A small image classifier, trained from scratch: 195000 training examples.
Rows from block 3 of a small image classifier, named by matrix and row number. Rows with one number belong to one channel. Each number is 128 + 24 x the weight over its row's rms, rounded and kept within 0 to 255. All counts start at 0.
After each channel's rows are labels from the 100 images, of 14848, where the channel reaches its highest value: "peak on" is the class under the peak. Only what is clearly more common there than usual is listed. The data: drawn human figures in many poses.
# convs0: first 3x3 conv, stride 2 (model.blocks.3.convs.0.weight, 128x64x3x3, each kernel summed), inputs 0-63
# convs1: second 3x3 conv (model.blocks.3.convs.1.weight, 128x128x3x3, transposed, each kernel summed), outputs 0-127

convs0.66 [120 125 113 146 110 117 101 105  98 118 123 109 178 145 152 161 164 113 126 134 109 137  77 136 117 142 118 128 149 131 119 123 124  68 106 159 173 146 103 143 127 105 110 134 159 126 128 148 122 136 161 112 122 115 129  75 175 163 123 100 114 129 146  70]
convs1.66 [118  64 123 131 152 150 167 119 116  95 162 115 131 118 133 157 108 133 124 122 150 108 169 148  78  92  96 130 114 162 140  97 134 123 107  84 142 107 129 144  90 131 131 138 109 118  95 153 136 119 100 130 147 144 164 127  95  92 183 109 120 178 142 100 132 132 116 149 152 113 140 146 149 105  96 142 149 114 170  96 125  93  98 114 123 160 106 160 121 142 148 158 126 150 121 117 104 161 130  94 126 103 124 141  70 149 119  78 131 111 133 110  85 142 125 118 130 168 141 129 126 156 147 138 137 148 150 175]
peak on: leg

convs0.42 [116  85 133 113 128 126 131  84 122 143 148 145 162 149 112 144 169 164 166 119 128 107 113 135  95 127 140 116 122 159 133 169 140 131 102 122 157 144 138  89 134  97 152 125 107 164 110  94 159 171 125 115 121 143 103 173 139 103  99 115 159 102 121  77]
convs1.42 [128 111 152 138 127 170 109 129 110 145 116 118 157  82 162 186  73 127 142 137 111 115 139 170 136 118 113 128  74 126 149 125  97 138 134 121  99 128 131 122 120 154 155 123 104 104 121 148 134 219 117 160 131 150 151 133 115 115  83 138 132 121 128 149 129 121 125 143 129 105 117  96 131  96 113 124 145 129 134 102 133 156  87 103 147 130  92 125 169 128 120 122 135 101 105 104 126 157  91 138 139 130 114 119  94 133 124  98  84 110 176 112 108 144 133 112 103 104 176 117 127 167 121 148 116 121 110 198]
peak on: torso

convs0.3 [146 133  91 136 101 178 118 108 115  92 155 130 100 110 132 134 140 118 107 136 140  96 117 115 132 128 129 117  88 144 133 130 147 115 123 158  92 122  91 123 100 167 127  98 125 211 146 145 160  87 129 141 138 134 149 130 134 171 164  90 117 136 110 130]
convs1.3 [122 100 110 145 125 127 100 134 122 112 114 115  75 110 157 112 143 126 116 154 122 154 149 130 116 140 147 152 108  92 105 128 134  81 116 162 106 135 132 157 154 120 175 146 147 116 130 110 123 123 121 143 171 111 125 100  88 132 126 185 109 112 138 138 116  82 126 157 145 172 163 124 152 150 119 149 122 134 128 153 190 117 113 143 149 119 153 104 147  63 141 125 125 124 123 122 151 113 126 157 152 151 109 123 142 121 109 153 155 106 145  53  84 127 106 192 121 141 104  85 170 132 113 119 123 112 134 137]
peak on: torso; leg

convs0.70 [136 154 130 136 144 101 109 139 122 125 121 117 192 141 132 199 162  93 165 131 112 124 146 152  76 123 138 148 136  71 124 147 131 121 109  96 138 120 118 106 147 149  98  99 116 115 118 103 148 119 110 109  77 146 116 137 160 169 120 143 129 132 115 132]
convs1.70 [129  98 120 104 145 100 118 137 137 166 106 116 119 143 154 130  71 116 132 117 138 134 164 141 153 148 127 147 131 141 147 117 165 146  74 105 134 142 126 128  93 100 129 134 135  87 161 133  92 162 117 117 153 126 129 142 131 111  83 116 106 111 127 118  94 107 148 134  84 160 169 110  88 146 117 138 123 108 118 148 138 124  97 108 185 129 113 154 153 162 120 149 125  99  96 121 156 162 117 126 104 121 108 119  88 117 102 140 176 142 187  91  90 104 117 151 118 137 135 115 117 121 115 158 161  97  97 183]
peak on: leg

convs0.92 [ 73 133 101 122 176 142 119 113 112 100 104  99 106 117 119 128  85 134 126 141 144 103  87 121 140 118 102 150 127 129 151 165 141 137 124 137  99 125 153 151 189 134 124 160 129 134 119 134 131 103 128 122 113 105 183 144  77 104 117 147 127 164 128  81]
convs1.92 [168  55 118  94 151 114 146 123 142 157 138 139 105 149 115 123 114  98 132 111 133 142 170 116 169 116 113 156 153  93 130 141 116 140 160 106 143 139 142 156 128  90 180 122  99 118 151 119 127 124 116 102 132 142 117 111 146 105 131 101  89 115 145 112 108 151 108 154 121  96  97  99 179 136 146 160  93 136 131 130 122  94 101 101 115 162 146  91 162 111 178 128 138 135 157 120 141  98 131  90 124 137  64 100 118 111 164 116 146  88 108 108 160 136 120 144 117 137 127  95 108  96 137 119 129  84 126 131]
peak on: hand

convs0.87 [105 146 135 116 130 145 149  67 133  70 130 125 118 128 141  92 105 128 106 142 100 121 105 168 110 165 132 139  85 143 153 101 106 124 120 126 171 164 138 125 110 118 102 104 155 113 102 119 137 108 131 102 131 131 141 104 194 125  89 160 113 125 104 141]
convs1.87 [120 134 108 126 112 112 111 127 104 111  89 105  78 139 128 111 147 123 102 135 119  83 148 149 132 105 145 129 133 116 158 115 170 156  76 124 162 123 135 149 175 116 133  97  97 118 150 118  98 168 138 146 118 129 114  92  73 148 142 114 124 116 124 157 126 150 119 129  79 123 134 147 109 122 141 106  95 122 112 143 120 111 131 166  96 138 154 102 150 130 119 147 134 142 195 123 100 115  99 113 115 136 132 140  97 158 105 172 148 106 149 147 130 131 127 144 132 203 163 136 138 158 140  50 132 147 130 122]
peak on: torso; leg

convs0.110 [ 82 116 124 119 147 129 110  99 138 155  94  78 121 147 118  93 124 117 156 107 134 117  97 130  98 119 102 110 175 122 156 120 167 154 102 134 179 133 119 145 139 150  78 135 146 102 124 107 163 121 142 101 126 119  74 115 152 112 161 133 137 129 119  91]
convs1.110 [161 149  97  82 108 141  92 128 152 102 113 114  82 153 106 142 135 113 156 122 133 164 155  97 143 145 138 160 117  99 120 112 137 111 140  82 106 120  93 137 159 108 141 141 162 102 126  98 112 116 110 154 138  90 123 107 123  93 140 125 143 161 132 109 146 116 129 112 146 111  99 114 134 102 141 205 126  84 164 111 141 114  97 121 189  90 149 118 101 130 127 125 130 136 139 187  99 131 120  84 144  89 172 117 126 115 130 134 118 117 121 105  93 102 101 124 128 164 135 116 118 152 140  98 135 102 160 116]
peak on: hand